Weights of a small image classifier.
Training: muon at rate 0.0049, 19200 steps, batches of 512, held-out accuracy 100%.
Data: trained on fractals drawn by 1,000 iterated function systems, in grey, 295000 training examples, 33.3 epochs.
Rows from block 3, named by matrix and row number. Rows with one number belong to one channel. Each number is 128 + 32 x the weight over its row's rms, rounded and kept within 0 to 255. All counts start at 0. Numbers have three digits each. After the name is the row's rms in percent of the matrix's.
# convs0: first 3x3 conv (model.blocks.3.convs.0.weight, 128x128x3x3), inputs 48-63, a 3x3 kernel for each
# convs1: second 3x3 conv (model.blocks.3.convs.1.weight, 128x128x3x3, transposed), outputs 48-63, a 3x3 kernel for each
convs0.61 103:101096130103103114111061082137104057120165116112134116166122098145081110184109144134127131128105109108136147056127138163132102133198136105103163135098113132107100151143155132149188141108131129145168110187142118100091177102128173109152130083091132130139165105105087095152140130126128195129130124133109142109101170108138099097118128096109131115089114123070146058105183100151112117074100132109122110127145133178138099175129127152144157
convs0.62 096:121116075139116088110108065064166150086141135068051072135105102110132140162139130101145105117162155129180155118098106123098111168133119114114128082103047125118011151120179139152183122145146133133104125155143086134168107092097106124181111123133127121123090114087101096080139138124072081115138184164097136177095141164092108126116087111101114129132105133127134155108093152150210137173164141143123118111126115051134157073146177120134151
convs0.63 095:144121177123100142072069102149106148142175169103127093051141159087118062184155105141135134083115148116102108190138176108097133084103161149137127162159137133166177092149159100185160160170131101156231099124167104126145144145102142114112103106110108171148106157123072094101126106171095132122110128129119075138154049107179130029130145158124159137109128112115096139105135108145160085185090093143134116137126121148092124124123108097124117
convs0.64 097:127122128106024118138107118137169153169145151172137185124153146069090157137118114159115156131114157168159147186135114099114073120125074101116094108109123116104095089090131116129116129121065153155192142068061118079112142136141179127125163150138194145126198122151127129102125143126113100141132162170138147124115134121051087138157131118108106132088124141237172107140076163119154175123098115137072089122119122138136126129101094135102126
convs0.65 101:135084102109152096097182121120124110124183121113192123168159051189184083073132078110083146122128145098071067058081079117162121123158130135125154160115109133139151127135126110128142080112121123062066142123102098115039117090205093161195060149183112061113086062144067120111110082068150078105122112088081116132102154132136151151086079119079133139091136177134171113134061114130159134138154149127135176142143186104138107120136114146126098
convs0.66 105:133125145091095119196162107117123151109120101156147109194130121084152091098107100163095189113131132097138138187135117088156150189138117143131108144142132116118098164160107112108123100117131087218106145127123159126108142128160120113107143158133148135141083119172137105146109069122160162119123156156095150188165080157140090119123162123101094138113124138094129203120096072087111159106122113117135142143129167165125142147123118136094099
convs0.67 100:097076097169097120084112125110076120140058093108063060119114091153186142151098112146186139133139156132148114097069081158131172161141219079085110092094070123106123043088141054128187132134159161122113166109128200136124115111101180153091155159117181154096175154110042074068164126160192135166163137145109122126098099091149133162144131123142127143150154171157248197170215178114152156112129113106122087102129095099097056087096108092122128
convs0.68 104:185174098138069084155137114113109065124121135120163144143116128153077192126079144123148130089106169094080105194163150216071112118136122131109089091118160132127141146120168104106171142095176137078106072074205128137172142127148146069094151143158073141149083087074076151115123122110154129210150095146118102105154166159100154095128151191123138122128154084039094099128170147128103135160138135114100099115101105202206184186150134169101126
convs0.69 099:135124114103063122086088164195149202170104214155085168091071082185162127122100085098092099121150094126121122147183112117191115048078098137138142131134161118145121095088095099096090134129105105120139122097109123129087176133112190124125117124158153117119153145166142142197165112117121138152098071098140111133103118093156154113114144099068114122122138121129071094122188169116094122173094122155121158127140111208163099173158108122136124
convs0.70 101:120131137108098106114103144059096181133118102078081080128146149102074161165129145150103087143101106085084107160085081153133068100101090086082126139128112148140121106140200052104155098079122125114141091113115045054084175108094188138139109086093043070119117113121088074135099167133103147120056143095078116106105094161081144125107114064116125093085128109029130160087123105132169139178112076137119098118071113173109098163116096120111121
convs0.71 097:069126057148174125128148177120103080149130099135148142093109104063092156137146093112103186124069149113077127145119149182143221187155192102101106126115085113098093165128095116110133099120138124167137150102101148117114054134120127157111142138170172147145141145139141188161154163143140113175158137150135132159155161118157133142110112148147135142169169140220137165180029180136139176117107078114086083116098089114121137139139148117125125
convs0.72 095:066026053101140108099152123112125192093167195127208186094126073147161122143138165063116130110107144159153151136095118104103090144106125110148124150149102103109127101128118158150136125131143108157111134191121173160079165133113080151121105172103174094154105119152126203147119135155137166153140130152137125109096127146118082077139107106130115112128127093150091164153118143111175138087103129105139123117114147139170125165154136162139143
convs0.73 102:068133151112115089134141110146096078166133095129081087091134134143099095159126070173143166113073110120097134101173150100064075171159147143149133152178133132132095078081077120082101149149125146138081165108088089098098186114124099083078098145126134149139109128115057073082153160138135123128116102124101086082161161149111121119136102171089130123123165133142135118157170232108068103074111162115106138154127114171114119074103119097111137
convs0.74 101:178126098101068137149173183140136102102091125146120153137157178154136136168187161127165128097109105091147074163185195133110150113146145080116177115121156179119124187165159165125119129120102128184255131119085131133110120102185117050148175168111118170176076081139135147140127148147137159126117129116120184110158155176175115140096152165116117113091161186154160165132117078130110128193155129168154070107116126107168120088105140116095114
convs0.75 096:120116099071107064144101065123107095069110110058042129127122162106113109126143144082112136103110115154144087148150140126154101075169097090138160064126159095121161157142120146132118129139106199170137163147113127098174105114134078149125132163105118146117110081135072121150122139153157143135161165097129130101143173122210188167153104130116138139142164133035061084103081138122100198116107142119091103128126121159164157142104100093081152
convs0.76 098:093146167163153147201126126098197167052115133143079113091114099139105095189128037126137171087086158115102151107121088083100139150148176131100147134105182146138172105114095120131145107126135108112153116142116102129112093144204119155158139075111143174165074126126098077105117105127141155181154113100209119093161150110109103129146103058118125133136175137171155183111090150088099184154088150158157155129173194083054062097058069122115119
convs0.77 100:205110101145119083151151122133111122153121086116145123180154093153191117134084115092111138080095096102103112159114106148155094158155090194202129139134156140117145134112125157146155155156126133129067187184150146112083169121090139095107171193152108140141078080091187166101141131114129201116100146143123128212103128111137118074155102112136101069155145117060090147131094105117163063142156144113139135102164126110136104105171158070115116
convs0.78 101:113131102108137116136105060149157115119125117131126078178207160126147146135148128133160112130164111089149147132087123131160079189144104117121100102105139090100126169136127173151122134128142154135090169117082135129105095138105068108138117140125107117101161149081131108079157104127097103094128132087125156148161115122095109139073110114137129120129108108161199152218218133085097073178154152125132106137114093116152134084121122070116105
convs0.79 099:163127066124082090180139127131127139125060122131106145189179180148108062133201140132179189090098134070093165127149095121069080170129122121136126154167138109114066132106089157118117094140154182113113198117085195147111155161072168132110175135125141174192088091136102065126113123107117090073115124145085122162095101188101103100144102113163094119098130127140139205137125153176081202156107134127134142164134144126099102140111110104103111
convs0.80 105:080133159087134226096144206126105126096097134118098125091101123112145112104126069140203215104117176162142151123139096111183107151241175140140115148167134100125108165129109147125081113088098137103128135181127106147161121107124091087089181096122104109122134079128134083118145126165174179069134176098141155190116157131103100107164150134141122130145152171203148185170129118119117114119121135154149156131139178149137165177163159150136114
convs0.81 100:189170123204184118106116122084139106109162097076124085171180176068154183118101201101135125145128120114126122106132074089132112163151149121145130127134150106121166123169123140215137174203124081183111128134079117106123091110109123134113108111086096171144117179141122135113154193125141159138214145143100128131138167094077117073085116099078158132141183131096176082204191143112174126129107178138138169120121142131115143132108132140132131
convs0.82 101:114111057082108116102113133107171071124121067089109127215146121094113124115123172126099152117127122157138148085081121110101089146095133056120143138132096137123106133134093128110124106171174129156100108121109067146189112093096105087088123127118112081154106182090102179133129136070110145100153108114059117119036138111057119169076116120112154159139142183141192081157185164107150152153151132123099155112124159141116128116099122141091101
convs0.83 097:087104091124158134107141159130072065172149077109126128121132145107170122218142091104117154131109108078105112132108093126093091150092107060101096132129132166151114098134114081138159134134128065191125120085117162080118105139104145177072123160101173137150123126107103112113075107109131087103081124143090120129166143141148156140118147089149117109123091141112146117053125130077115081170130200109093186108119191120102160189112119187145117
convs0.84 107:137141149133104076136124074085154153135161111126136174116123183122147110104116158158112137133123128102123121174156127170111112131162145142160096149154113119132126122047111113112179105129140134203123148081120105096213108132175088094122097095137103135126084153063114143098092144095156149095127161166124134076169107124104091150170126130169158162121147119099161161112145135124129146091140149107139109130127114204175108162090060087074133
convs0.85 101:092191139078124146132067125123136162105077142067067094173117142138098111117189170137170116152135094178097115176214131173179183144102179121154110150156107129138118121124167147151189137149204102188124114137170127111168129150178081088111133084067111151109099164138112136121127091130195158159165177162112097102140128080172174093129165133128160135103140161073019057192116130170147189115114107143106138106086133185130147156115122139110107
convs0.86 100:065119213070127148073086117057127140098169160097169178141111120084126125088153116117076159176088104120102124183071126175109165138138131115119055137144118136139089100074065137131087121159105117127094127128100157104088109136148095146106138129051137159142102141137060172130136118058129139064094098139084119153136143184140081145188121129109124150083088115125166090091143111086217176165121157174132136167114118160064076163092067111116093
convs0.87 100:165162165124121086088130129061088123119086093123130091117112109141092145145172089206143130126165076119136079164095100157065145142117097155110154152092146107082140144073129114108135132169119080135125047106117139115107102111149101120095058119151116120157174173079089128071159127102138123139172100123087135091100124121118133146112118124095102110145093135099117143118186122111113088164145100103110081082101101105135111074156130057104099
convs0.88 096:118130220168102172167115168177125134188133113144113164134063124067115193130173142173122101093083077118149130129152138153121133164128156136143124125147115110138138129099078112082076079073113119099117099092169132172197065134126091168133113141099110169111149163084110141106142141131097111114152155222136099123145054117133108111080151127173124108172150132150177184151163121164130140157120085153128112119099091157105104141139098158109128
convs0.89 102:117075108178125106169185102097126128125157086127164136175100092102031019156118129160154210208107140168129150178146168198141167149148193144148161135108176111124201161122108150083058133165131147167153116088118152115112107090105115124063119198081143117163138152112125180170159154164155146104120148123163130115134164123145138109180145116097114114073087138099107176140148103133153163165168142160168146137142140184159146186146099154127110
convs0.90 097:176240117099178136138127056174185133095141142109114115084053105063083089094100013133176125125166138137179183096158087093114080097142086127130114104111116142154139109100156069113169064075162134112146067104210089053132110197120023126153099149179108152140056098113136123121168141083110137129104130110149170142112198143103143140096102132121082159150121107105161139086142091080131149131136152121143134119127135101114111115126107139138140
convs0.91 102:097072109095077104145089101115070087121111081142115069107121123066115200163155155064104114160123091115131150121190255138123157096084071138141126141151130092105121144106052102102085149141162116087114116104121149161113091098057107097111122082105107055131155114104076037080157135148138157168127144157077055093136092093206189174114132138118116088094090124102074095147173128150155150104115114091089094125117122101129130120135103137121133
convs0.92 104:150207152130136116121085131119109118136134099122146079075098113101126087154126099112126105145119132179115126125174095107135063090128107153120135126147188104114159126144131118144109115158103053090127032167077111142087153148128141144089162119109134137140108123119155119151136127145114217105195172064101109158132157122123113037101152062136100091138136160064103084112184099151163057137140097150093132134086135121116169114144130140145105
convs0.93 103:198166147195163090201126073137109143161107087218140083185179144153211146152179143081071113147085086122076084163142101199135088207106093140127135096122174092158174074140180104163149124164149159151168122138095166131089120084170151089095195144078105126094124113101142126097149142126170146113136123131102083169138098148135137139133132120117123142165127132103155149076107108145118092121103105133103129147124168125083076096106124056089099
convs0.94 102:099084157112121174106124168026084117084108117104097108163162182204147164132133094150166167161163123144176075125122168174112180176149150097165145073107105130130102165178179147140126137087130162131175194131132174157148109070136146081144154099142120088106121107095086128151190211142177112150157125178131087111104106104157116106121071090094116122146152200128157098181120068174134146132156105110102106106102108134139174112086109141109088
convs0.95 100:176184114187113119171189134157135081162129162112122164087083125156119098113066184103139138154119147176171124205221132234107130176106123156140160170115106168118094093123110109138133100100094162118159157178194101114171168224115196137104140175146111107113101120134115212137132110137152126104119073125129115097094186140078146149172174116150145089117132141123047169071098171115126081103125126126073123139081135085067103130091076162157132
convs0.96 097:086108151141118108096071108078081091160147116109086154110076137134078100131070103161118124126166229102150203134131095098163096068088135124129103117157090082136145108135107132127166137129184089091127114100100103098121112078140171118089146101114148127145170154176103060087129158149151176183143108121126089133152126127132115133176182049154130142108113127139189142142200181129084204112086106151100145140131131143097086122103103143130104
convs0.97 098:107137137124139169170165153086096131131065113108050143133124144158167120149087120115145118143094111095079110068131071118182148153134154116141164119122152119122147127151122136128133115113115123184244166125180075078122082085065150105137139122179124141151118138129147101173150106093113091091116101101113124129129086172134103118129091127092133197136183157133137189202140188159120168106079106102088105116054079111118164101099161114074115
convs0.98 103:121144119109128086137119122173135153116100151115082189125191113110129154229129125101101116065126103076118123088149122178164090147173059168144097185144117083074110158183166124158123082133124123187210065108200096168176071174147067114147132125166077134093051125108102098161116123125100116128113099102141134140148115140109136104113120097135142120131162111140076114135120079160137137103141108086142101085113129092140132075131122096090126
convs0.99 101:105072082058118148060110209077084121100110115133124190122112066129137142140141115152088194117147173161163111149144174092106081119093086046094139113090108172134138082149102115145125118123100093095031146116105157170154131128102106116119090138141138102107071109149070093209110127147105158160131141157154136119093147148165169201091112128107153130135137124094145175115076150071103127187121072143095099142143150182163141177061073163051058
convs0.100 104:156178142175178165171183116080114150106119113130115091188073110138121112172112009097138110119137103115098103193099115155156162094126094127105137124098114131118088081081129148137149130085086158103145146160077186154090164133135123141125138184074136135147127094159143138157097124118113175150083070108081114120112149153139131106134165096151153156125136127069119136147142066145124126164087155133153156122161108152098092111060106123170131
convs0.101 103:151089149143062162102127170153168143133102119116155160183122180141123212174090127063098149095176085132185131130172156144171138163093084106102065087130154146117102138159152154079153151088151172121129178086103133060181175155140141110125066139117114112130094116164080136080123113141125119137119110214154104119164096053117116139105116165100131148125143135146116089135121177118181136155116156138111150117119112069068129101095173132091131
convs0.102 099:092165121049075135125069133119177119091105067137116142107069082109088164160144097154158120117170140112115132152121203150142158124099190137078081097093107118130104124113092124118092165120130192072068141101136106072095126180156097084117119096130113196171100149190107097133139082133119139126155114138087094158040128149068078132144104121113117168142140160116152165054123102115157173160096152150150207131158184160113110108123122076106112
convs0.103 099:106146157114091165132085130118115174110129164098136127124168123134155138045036064110127097131105053132126090136117107137089083127176139056103139108124105134139145129145115110106081135137114159146131129166171043085114134159157095115150127117137086078085125133149199167135122136111136186146126121146163098085127142147103146143114115055136106074112166138059011076130144117120131149210178158120103131137138133130188183118118133101086083
convs0.104 101:236163143176162111172164083072057066111126096148119057096104140131132110155138150156132131136126115170176113141135190158184113181153041117082096151125137137155189104147174127175168181208164127090127120149125158102081135101115137145104154120042154173133134132114115149087111135174100131103185162112077095104093129160149120111161148197144177160181132111080178163110132158171089132133112113138104136136107160160076110092086117075099144
convs0.105 099:089091102073122112081134189088130135161107081166113131092101061068178168121139126165119097111126111118146070148116111093176062125170097167152183088079130156168146076110090155160106165106081054098138075137155122131135094152089084155083090118071150140142180128118146146164120128136152108112134076114101100182143099106117081127129113138101107130083078151085163156179138110119096153136122097122123127131129141129120133083108116109131106
convs0.106 101:087083072137100064115130138149094029141088045093039074089182149152211153147135165102182126111158156152155103103086190104134120098114114132142131147144127121139097154173177186152160123085100117122087188169148144178176183098153185104087112106091113070148173117076122106097166160141134140165106122156206142149163155114142140141116094126105139124099126102126184169118156150036074070106126152138099126160125109081055095098094123150131138
convs0.107 101:103094113127101081145114154111123167107106134119095109102068115135147107075105076093098117104073123155113182154115087183075099181028091144127073121127131087102110102116124036080145083113114103077143116105131087077093126125129065129122112156121094109147068080107082091090098140126112130107119132123148195171168106096183141148109124147160071111159121132140091120111128151173135087132150118089102145101097145116128068160177110133119116
convs1.61 094:117157161133152135120107153098107107133155092104182110134143108110089127119150174130108155086108143096094112144143215135173223125159160155116116114143117130168159087139107101100118114109169102123158167166189151142117131124117117151118098162138123169145128115141138127122146109182125141079079090101118128151098093101089102111082129174047190138139176162078113134078166157147130150161137137145143092082118145107126143101095138063088100
convs1.62 080:167184150189140102152153089162141140108096146131127137102153117087114079141111049137154144186171123188100090105069107132125123119133142149150143188172176192177200094052068125111106172160129136203152157132051163146087094064092080121136150182178127061069118071066124104108181183168103133151069073149107139137135162104175177100165153160164148123109131113117145126168163116112084088079105122102126138144106153142176155137120134082126106
convs1.63 096:128150157126172211101123147116110044147139101115113101186124176180112192171170223113138179097121202099141194131149126093163155075107128125128105102139115122105106093170147113135158059106220136134165124149169146047160169093123215109122156095175166118159119124192106073138103100128134129072169138118142091116112080103077074128141143144173109128122092050106153128173255139190183163164104117143137118094129174109134169124133139107138130
convs1.64 108:119105113184116128145117093191157110112091063158163136102087115135141159128095133126104075107110133117090122101120128182187177190152113126162133178126145146135126135161209130155192089127110107126098127148105100146136103105140046121169100115104102117177155115146123145108095152169130111088120098113076148157169207177147119143134085175115136197168154126134117127152098131094103114093063142081095142141092116094085097092094075096068046
convs1.65 099:081065116055114203095107178155174130142182111094143093154121152122099132125105155084113081094080122120109094154133093079074114088121114120089130073099068180134094120135127095096065143117141147151101162129135155140147145110120098082107047072126134139167159141157159155167119115136120131124113109127141158104125161164092112160150117092109137150157165170146109089138144102114116104162127132152137139140115150141144156122164162140150186
convs1.66 095:136045162125056117130119132056116117094103078119152086121154195145131169173128162152160129114102123120156178213137142160177157067119163175104111137126142143126092167120097129101090193166099128155133110080085140046067102099180090104106148142082115135147142153162146203194107127106135137127094134117131123137149156158184139106146109106128155106173136144121096110071116117096100153129111101139114105090130089148129111122088107101090115
convs1.67 114:103135117111089080109091096171177141169150183132175181100133121152140131185179170076076120095092103118176141104136135135195160153186182104110120149092069171106074136151131126172115120165160094046104128122123101132039150105095170146121136147128105141169145101124174151112138180115108127123052054089126128144139158181170129158121095084075099134120107185138162124162115116135129160174146202133081168153145123097088134070074143091155128
convs1.68 103:085087039094123129102118114204142123168138128119100134200197137117162134122153193096131174109147147156214146134107139102141140105131103118093106114119114171134091110108085051082103097105083082072109115092119126115105141104123165135129145139154172146150112182107134130111147115134085082145102104113139176133148149122133097115190133066166136106159135112088151168137141108136152141154127161092159092155158084151135101215157134132161138
convs1.69 102:105108146134151086156144094162117118118090052132125064146094119162127107102128147138124127126098078167146115068111109091168154172193131137128145085134198098105168141109102115083131131102147134159217136140174120098102077057079095119138116170167114101093123144132077094099073062087125154149172178145124132147158144136118138086133134157142119156156192200117108119042103100128096127151139069121156086112143120146117102164109085149088095
convs1.70 096:171161105196147119164162149156130140169155124159121135142143150132119110184128150175139172136113137138126140157122089098123149103180171172159158145134121192124096140122071132175056158116056091090111126101129173135110095168189173186188111138153142145133126087103115132104138158189127173196145162131189124074070094102102096153125102141145140146132159184095111151093131135072181071158145125119129126082110075157129137162129136112185192
convs1.71 105:145181118139139113163146113091141149084155190053107185147152177169174143198154157117150117126152063112164152100186140221182085173142057107153160121125106158136064124073126118096139103119147153103077118098119100106103155134139106151145136161131020112153098155139102195148096091077084066045108088070097154156114149165163098129086118109100105113137176149111074092107122120075111115122092144132100146118104110067072123097107138116118125
convs1.72 097:144127106099138174122147184067078091082100085134111099108126104152149135133174172111092077095101060091168135120120112142095114165122160148140169108159176109115138130128148144086134127079118120140099143124101158171152145097122086117120125140125095121112094139171092151192149154146099147128128137154120118114109109103160113102152111141133092137172148127149118100148140134138119128108120101163119080137119090098112158112128151120116160
convs1.73 094:118135098167141106112129114166169133129130155148116172100106131145139130226225209130153132140104131159128156116113114130144116084105155191119170138118136085089092112109132115118136139101101111116143067078168145178204100160140165187149152132102111160173093099147092057058096151151089116096096113087104137159143147146097125103103100131139152176094101141140124103154128094128169108124105149103113118102145098123142123098123168104150197
convs1.74 089:073054106104055067103151129151145133125097087160110072149145132153136082126107083109132119147113128133097158104115109106150131031131139123110140115092111097104068107093097124115104146187167125131099161157105154138086184090064163126097149109092153127117147090094128060081148149161116128180107135127184142111186143122158077132174129134106104113105126138117076142112115183163147104104135137099094136089125168164102095105146145118188186
convs1.75 078:142139154136149134149150115146202197130165175110101168073101107129103091118126094173229155167195168125193208129064077112081108184120133105136132138138124160133126136120124116110128147160151140114125117098133099102135132141066136103118146115104153183156135141125132123143140078076138105097102090100115105153138084135143108086113128167105173190106145124137116135168197202123111110167111125162142136120139110128133136121124175125131128
convs1.76 104:138164135080120114046099131130120091203157099165181120145162164116122176147128141114102098102106104178127092112127113114094140106088106087096145111105098086121128116102130141109160178203161119103074170143117148088128117124132096089139132115091137122071170100122136108136095071070104088050132129075116117061126165179175206170108070058124111068158122090127066100105099079117133114122144142127172144095157149143134104168116069203133077
convs1.77 114:135097131143076125120082074095148154121153160114123143136104112173121113225207191183127165157124177111113162129111107135095181158112147130134080158108095111096064105104081110125123108142149106069093155156093096137198082101061145113106107096138113087079133110102101118117124107146167141161094119125132161168106115172145094119190167126123152136165182160121130083093224218096138131133129108107136133160156160144138141159135143141106109
convs1.78 094:136154171169131145157132146104080096099125093130107125205181090151118088133137140144086082102106098135172182138139132146117121097077103192150142140193181130152144104126134099130170113145170153165178064113176088150203151131110192143123202068074129148136104137140093095069130165180116163130187167125133120124145106106117101092111133152124179150102178128119115108110107112102142148102073110126154161115154163124128140123131157132126116
convs1.79 109:159135171095108148086058085118149163122125105101155172138138178146113136116111151117145107119104101116157122151144132109113123039108207166153117195089130164093142136168149153132172116106128068077066109090133157159131107109129097179168135104125117181152122131162153137142166156125122088125126139080016074111124111126153156120077113092130187116132168183153122118146175134127129091108110116133126154136118132125117153151114147133106137
convs1.80 112:097130113132133092153157085134150152121108121149150159206136161180181187141168240089092053120104119099063060143150177179151150172160162131129131123146152106105119107154152136139132096113131121131089152164108111177125158133128113121101106140104178134142122111124175154153150163176109111090103070106145079105140098114210182149073144129078069058143099115084114108135110092124062064127119113124111104144140175111120137063111126132072080
convs1.81 085:110064144156092068079094141067117130100109148114116147130123126189114151138118133125147162152140121167112111119108060115097114105089128128066170100098115086126100077093168101140166091110125149091125131139123139174149131161140151160104134142073160110077151109055092076130090090109085102161101112132140103099094137143160152194139128125177114123179084124157114113109092103127125077138199222152161201176155187193103031129104084108117095
convs1.82 097:092102087132156141096139132176181123120128099082135094117143090151172159125120173139138145139118114153129133103127130075169131065133153126137137120161163117160164122124130106092098110095095120094100129128115100153124129155142145134136160149093084154188122130106130138109126155175121130132154146153170178147109153105151107103062139111138120100121069104118164198171169217126152219124170102184198125171152128061116101097082099092057089
convs1.83 095:155164119166145131151144133135135107125122181119094137137149122122139107115115138167164142159090067121082079167167114179106139139154193149112101126119140076147176138146181115094125120099073102153119092078121110072075151147131162104127163088131160160115147100125120105076133114133113131145146167177170164122132129075140102117094124151160161132132144126063089071062087137050095185179166121116139120131112117177150161160087079096130134
convs1.84 109:107084124120142128062069140129141167161089097113115109140166199116171112144154160106123118133139135064079107149129121183141127093108171153137146145079083184125116199176201161127137158137139060072092053184189130136034139094065147132127165173155157186222134155122150094075160171161162202184138112142144156123159150091156127162117073094093070091159136092168152106181086098130109131120099154172137125131201174106110154098197157120159107
convs1.85 106:123079097181133083155176087147102101169110124160166183104126127107128139094140139085121155082174161065138101178157135113146154174197156138127138117126141134086116119104086147105125111104100148127141099091077110085088168173139129156133134130112183145135173135094154153149134120168132142154112137098178154158182154163169159145106162120116111114122148157117073106104095112144142118102155151154134157145143133155122066166123076160118107
convs1.86 096:084081121112141172120120178159152104157153111176188120073044139101075131157121108130123115094115143113093124117126141073106159095106133183172242131112183115127113145238226089198208064170206134095043171071130137158103185080075122105093117104124116142178109114184097077155098123169110125127134130115135150182089100142024123152121116161072132156136124133094133130142165156151153133117144156102119137057088119130100113111117071086127115
convs1.87 077:144107147093095153109098107104142159086091079141085091124111094139123138114096168137103120070118162062195184073081143091059121159154111143183120096143128086101121114142102120117130134152168130120146104139182133191183132116136161076110178128122084146156107114142111155121149151164136167116101160137144158135138102081109107080061114113133172175142135118076144129143167150137114166149087103106109131077142130172118196134109163107124097
convs1.88 101:108125154077099130123136157120154140167166151174185123095077059132072084142108101093109096116119092111112117088084150171158124143147138108148127099135141062084146040102134116175211117163153102100080091101102080126110123161117136186132134139121149178135188160134160156143091096112126100118158140121105127179180154158163126191068086149101167127192172113109118082049099083083115107123150163128129127139081087111134080168150090157140084
convs1.89 096:118135158082090155112089198106114145103100154134118177160127130159117105157101128113138120098132104092132134118138173108148127112107084118144102124114091164141073088127076087123101128118046104109079140134108173117144101112148130139124119114122133114128110101128107124139135139124132141101101096108088086115107122090114105067136184165169095125142074069090072104105134124123182115105138152129143163147144120150079121158061082138115124
convs1.90 096:108073123082124078043114090136103076141154100128174162121148181136125121141104159135140127116070087090079138083090136126107155145097096095130187088126129100127078112180156113186125122200185143151109092166117080152101191106141213124124154037052149113168137153194124110159149124119132113120117148170107140164124139207112110165085086087111138118099123125102098086092112143141152193114159156069164143126163115116082115142146100135114166
convs1.91 121:087104131084112118101124149139118133141141171116153154154145149148101117203214199135157168100133127187173122139120099125149151136145112144089117147129137189142082150133175125102146118129123069086103133179178168124129101102070088101064087077080149141118172134092142095066086112095099080106075129058142110130204149136175136153119115142126098097132083100129122114124091078166113120102059074111096098124117118130159145098154135156193191
convs1.92 107:068173181096121111104104107149108088121109088124139096194148151164107134140149150152108175129086225136075121092123141092157146144165127138172123109156143135146078053133107098117127098105121129127185204187195200153136120149087122159128155177154081122113092125132107111157163126150182156134103121100122185153113158127106155117098118159140124139140144149078148143158162162136151153164166103151138137142170151112133116117098154107111112
convs1.93 100:131127135131142161111134152088138114110119113158130127188114104146096137138104146131115089148087104116101160096117099090051112113053080134122136157090132166114127131173174113135175173150210122063057111110100078121124090110112129145138107093092127125142112107157086104112161123089145108148106125130089134171102126156105101130153104100153119102180112133125135139126151210086112129148090090099126138079135124134091097065066091119146138
convs1.94 108:115128198157140154166134094110099151079118147136121145168177162143121124142117166124115130132149087130178108142101122142116076155170085153126122181084094129076071113099125089100082130124056071058110075126045101096012095125115044115111112144134139152187135120122182169114089137134101176108099153091183166090161124095154115141114115090068122137168172155077117130125130163128143122172134134154139126121099126099122095122065117083063053
convs1.95 094:098076071095131097117124081105103046165165103073098116116119125133130127149124194133094060074128096078166144109087115117151165126147059107117188149122105163123137147148088153158115100159143127126067129146095105115124188143128156120144064112111113073087112111151144092162084110138078090134144085070161141180133145139120124105122134095129112148149105133070088120121134094182235165105107086117110106138099127173139147209152101197167218
convs1.96 097:075081109111081064106082100169116118129064119166131153088122116120086100195160148098118117129106074131129113156149148165134199134198187163126132142135143123093125185141106186120108128102093113129115164166131151089079110147111112094128112135077151126097162104088157122066126166179149163179153140095104126133159163059143162160121151126076150154145123191152116114098092121125163124063120115130179115120157171117128147072097159076049130
convs1.97 095:109167120089156107092146122127136134144128105143150138166090113159127146157183159099082058079060063138144161121153114106081107089105122164119135158124151143130126118148147101082087087090095113106149081099141115151178151155113151115083134105119118138179123129117102121094170151190154151149134126114150156142169110108175106109115122109123150160174174167119110124138185149142168111131077141087100170120127166148150177134146191119123130
convs1.98 094:085176158131157140185194126110118096106115077127163101179146099133097156109078127139158130162142058140166093100114112112088095113113164137133133175171108128154119053084111094118093085098103130125118125152098068132163111097119105099086082071119143134116159114140145152145156135097120189101076130067084160100130137097144141096152150142154151136195147131087145121134133116155125126093085089123103163109121155156149147158092113110110124
convs1.99 090:145156140183219117141119130156164108178174058088126112104154146089125112105087137034099130108185172172255191130125130080118156076106136093134140130147124115181138143107109127143106153144102068123142060166084094116090138145143097078121106112168179155171126151132075090131023133128137150133143142149086116121100166192131158168119134088127137092120145107103136145187136153153129123107123132079132070083082101193145106170130116101074097
convs1.100 101:151149183115140163095106141130149183144180148165135125155125169143100092175120110107098090122113102122090081109126117097080070102130126122096102109104184133164165094094166113095133158104109122077153071101178105195207130115113158157162119142145140182182142129106131094080113150092189177114110154076134123142124139096103106117153100074138110083098078095130086143120122180157171104085107093148107141157110156083100130093103137159130150
convs1.101 095:129142120085123057169120036178170172124094130121123177103160087087135099145118113112151151127150146139123103130130126150113106109140117114141112125099124102109092140150136141174076171139100109196112155109085151130075110088110147142137141150118111140151141133126167211131117141137106167126092098116128124152104142149114104129205161109155123079147126068157171153121105173129147141113103158084158150110110119167114125118107110122122171
convs1.102 096:100126129078115116161143135077069069116102107097113116139160141143156139161188135119117125118095149142113098085132124086114106071105135109132116153117093119122054128131102144096148071107029195114084138103091100147092187204143210197190101148168121125125132132086093101088133107109101178171137203147104168127147160072167191096110092056120127122141165154088123101103114141157173207138206203094205218133166142108082143126134185147143147
convs1.103 095:141135081125137155136112145163131111157140121133144120108124152095104139090088120145154142148127180147093090125127124101092138127113138164138152097100116099073080172144123079102089108119117097119127125109122182154133081105099080127118074118143133088074145088099119099090133151165104095162129089116125127176118116124138116095162164180169085157155125150142120129178149153119113134075073075078111062135086054158168181168137114119120143
convs1.104 118:146093091117117115139155133105129176153152171184168139106120106091074082070072140128132107158169118158124162170095095114078110108086154087111119109113103131089069117114135086133093098139061137129134115136119148096114175134119119133125119137129157106102175085094172091123104129102128093103095087106148155147160155194175137197164178100164101072124102140124095125130097103156108109088140175187183193139134148154167162155157137138163147
convs1.105 097:123154098130153171111141133130103119097118109109091126169144136083138113112118111136146161135135147143121121128153132144118117138126154127087089113145145214171187138121096108109121114081162183109101125088144172188180066084062072142096126110123153153113135129070160108069113128125153111016123067075133119090116133145119144165106082079100090120098118157094099095093131134091135150151105101142165173124134229095100147109141165138151211
convs1.106 103:121147195128168170122076122147154192139193164136123121130077118120041093156125141105099088077091135133093136098174117096110175108122132081094142109073139083078116068088125110168180118168141154156176102107132113097097073187112127129161113115120123138169071112154139141139071076041097089093148110087156132137188166115128111138102127140115104098053059115112115126117121159131132107173117083167149076106123137107097104152123128113121126
convs1.107 102:182143164143139146131180179051066111052044078125140112144114101137090109165113161143117156089092105095080087175096117168083114148112096175128144135142083127074051143150166091107106094105096058079147104127064142126130120150088202171197135121119160123125146137098139129132217193180077105148160136134098104109140110106145142162136114147163108151139138121115125163135118157122156160078068082175185125091148072085141147120161131119121097